A small image denoising model, trained from scratch: arch unet, 73750 training examples.
Rows from block 8 of a small image denoising model, named by matrix and row number. Each number is 200 + 30 x the weight over its row's rms, rounded and kept within 0 to 999. All counts start at 0.
After each channel's rows are labels from the 100 images, of 14976, where the channel reaches its highest value: "top examples" is what is common among them. Only what is clearly more common there than usual is listed. The data: dashed paths with two dots that lie on the same path or on different ones. In brackets: how many of the 100.
# convs0: first 3x3 conv (model.decb.0.0.convs.0.weight, 256x512x3x3, each kernel summed), inputs 256-511

convs0.214,193,188,187,190,192,190,226,185,165,159,182,209,167,204,227,190,232,142,165,191,194,233,194,190,185,217,167,214,202,177,188,206,194,184,188,190,186,173,209,190,202,204,203,157,183,194,203,196,181,213,217,189,162,185,166,188,184,213,196,209,245,192,194,185,192,225,206,217,185,149,172,166,75,170,188,154,253,262,179,231,208,220,246,172,201,191,173,176,196,147,177,223,195,181,171,221,232,190,180,121,232,211,90,203,181,194,195,215,207,195,173,215,204,255,212,215,194,198,201,292,236,217,189,202,177,225,171,242,190,270,166,166,244,179,214,167,243,176,232,113,192,192,210,170,228,221,210,192,201,267,192,187,212,152,276,274,251,261,211,218,216,203,209,209,238,215,218,202,197,179,226,167,216,229,210,151,257,192,232,200,206,177,193,241,202,196,188,212,218,225,210,224,195,196,167,202,237,204,252,204,70,247,213,163,198,205,190,235,175,230,182,175,173,215,158,236,209,191,227,258,167,150,210,171,219,205,202,205,208,174,169,190,230,195,154,142,230,174,145,233,207,183,150,216,228,161,227,241,197,228,171,180,174,184,250,222
top examples: short paths (60)

convs0.121,208,256,167,204,207,255,232,223,182,203,209,234,245,217,192,186,199,181,189,187,165,161,211,250,190,133,237,234,188,213,221,206,189,226,244,209,215,177,207,190,219,204,181,267,217,226,197,211,174,155,206,201,182,201,203,185,141,240,227,225,130,197,214,215,148,206,148,165,239,189,166,236,192,215,211,133,225,265,241,194,203,212,181,200,169,220,202,229,217,158,258,153,232,211,229,220,246,213,201,229,176,213,227,176,166,208,155,186,226,208,208,159,197,187,165,204,220,217,198,203,243,139,223,193,195,194,174,128,174,258,267,222,188,183,170,192,160,242,224,223,204,226,201,185,234,233,176,199,183,229,225,250,150,201,224,164,163,237,228,200,218,244,190,185,193,197,163,235,181,136,190,145,142,211,214,223,173,177,181,200,235,189,205,115,193,189,207,213,201,231,185,224,215,246,191,157,193,202,276,163,181,235,216,211,290,201,177,260,179,160,239,188,250,218,219,198,253,232,237,210,232,240,200,205,201,239,249,211,181,241,148,211,166,185,242,240,226,207,180,209,205,231,220,186,269,181,216,202,181,247,271,229,148,70,256,251
top examples: many distractors (78)

convs0.18,229,236,223,203,174,220,202,174,166,216,172,241,222,190,198,197,182,165,191,201,173,208,210,204,180,217,201,150,196,160,228,181,202,215,206,196,197,195,169,182,192,212,201,178,193,202,192,221,214,230,201,212,228,198,169,196,225,208,196,192,207,222,211,160,195,217,135,219,177,188,227,249,92,190,191,237,224,234,222,225,206,151,205,174,232,188,174,181,203,190,170,175,197,172,182,236,210,180,189,182,212,161,115,190,221,196,152,179,247,214,214,204,206,273,235,174,194,202,179,194,217,206,186,201,186,175,152,131,130,228,146,194,196,170,224,223,249,155,250,130,197,180,237,246,221,220,193,189,229,254,196,168,218,149,225,301,199,198,219,247,210,198,203,230,199,173,249,163,178,237,178,195,222,234,209,155,229,192,201,230,208,226,257,191,224,182,262,175,170,170,242,240,178,238,248,229,221,180,252,184,121,210,231,177,147,265,202,191,214,210,216,154,134,214,176,157,211,194,260,294,225,176,155,179,163,226,204,180,177,188,193,220,176,197,214,236,225,193,227,245,207,192,198,270,236,182,217,145,239,175,205,146,153,207,248,175
top examples: short paths (65)

convs0.7,199,206,215,197,192,227,217,210,175,203,197,208,197,209,209,200,176,200,214,216,206,180,187,189,202,233,192,162,208,198,180,203,193,223,197,229,199,208,214,192,197,189,211,229,186,206,168,194,226,208,198,201,220,197,213,217,210,209,196,215,216,226,175,212,200,173,126,181,157,231,208,225,91,205,192,233,193,203,226,203,193,235,209,189,192,224,189,161,254,210,189,178,196,151,186,189,194,203,203,143,176,202,227,165,231,180,186,199,219,217,230,208,166,164,210,189,208,178,221,248,183,172,211,159,229,205,190,221,183,217,229,255,163,213,208,167,153,168,215,205,219,200,161,209,236,213,189,212,147,148,208,172,184,201,216,200,167,155,179,188,235,205,211,200,158,200,208,228,197,195,180,169,252,232,218,156,158,195,190,208,198,232,184,87,210,187,227,178,212,206,217,184,217,199,153,215,189,187,195,177,230,166,246,203,199,145,203,211,170,194,239,217,213,214,200,151,181,176,216,135,175,253,218,180,176,194,196,188,189,237,148,194,180,197,206,210,185,245,192,200,208,183,123,183,201,228,200,193,209,171,231,168,194,201,209,185
top examples: short paths (62)

convs0.52,194,259,193,186,180,227,203,170,193,159,193,172,175,229,197,185,284,232,200,218,212,189,185,144,199,147,235,215,193,193,176,212,172,183,224,198,199,162,166,180,171,180,191,182,162,180,226,204,169,132,251,191,184,215,153,199,182,207,163,213,160,233,201,223,203,195,166,216,205,150,225,175,200,128,198,222,246,162,185,172,165,193,235,237,186,222,199,207,206,276,169,219,213,208,176,183,179,242,215,206,224,147,251,208,259,175,230,229,165,179,215,204,244,208,247,225,222,192,221,239,200,86,165,243,246,187,227,203,183,182,206,190,147,124,177,104,162,222,211,142,176,225,143,199,137,254,190,195,220,219,219,250,206,123,239,220,157,206,198,192,174,205,168,226,234,243,125,185,173,160,204,156,187,214,186,190,222,204,169,196,152,179,204,206,227,200,213,187,171,222,203,180,192,113,209,215,213,172,236,238,230,154,244,173,158,222,138,178,175,167,216,202,207,191,161,166,210,188,148,208,212,211,183,174,249,209,219,262,143,249,162,189,189,187,169,180,231,125,221,222,195,176,199,179,226,238,227,262,197,192,216,255,173,170,187,191
top examples: many distractors (76)

convs0.8,215,200,184,198,191,198,164,201,213,200,180,207,202,193,198,221,153,226,210,187,170,174,174,213,201,200,214,202,213,183,182,203,184,209,208,181,187,208,189,202,178,196,199,195,191,192,191,198,178,222,191,204,205,207,195,202,206,216,211,186,178,183,206,203,200,169,186,189,202,194,208,214,93,166,202,190,142,201,206,192,236,202,205,178,192,215,198,182,167,159,217,201,196,190,171,171,171,162,196,105,159,169,157,149,203,200,158,173,189,179,186,179,189,230,193,154,206,229,163,152,182,239,187,172,210,198,166,217,183,190,154,227,146,248,165,175,210,136,158,219,210,194,208,221,207,205,168,187,182,187,199,197,256,198,214,251,188,213,211,203,205,193,209,185,166,156,185,227,208,183,177,110,222,209,194,194,286,278,195,197,205,170,212,227,214,180,216,208,217,206,253,208,145,204,242,226,230,193,173,213,143,195,182,188,194,236,203,194,252,180,214,162,285,223,194,234,235,216,199,190,243,152,224,209,189,226,221,205,236,208,231,185,262,183,193,219,170,223,196,169,186,248,223,216,251,196,259,203,238,184,197,216,257,256,256,186
top examples: short paths (66)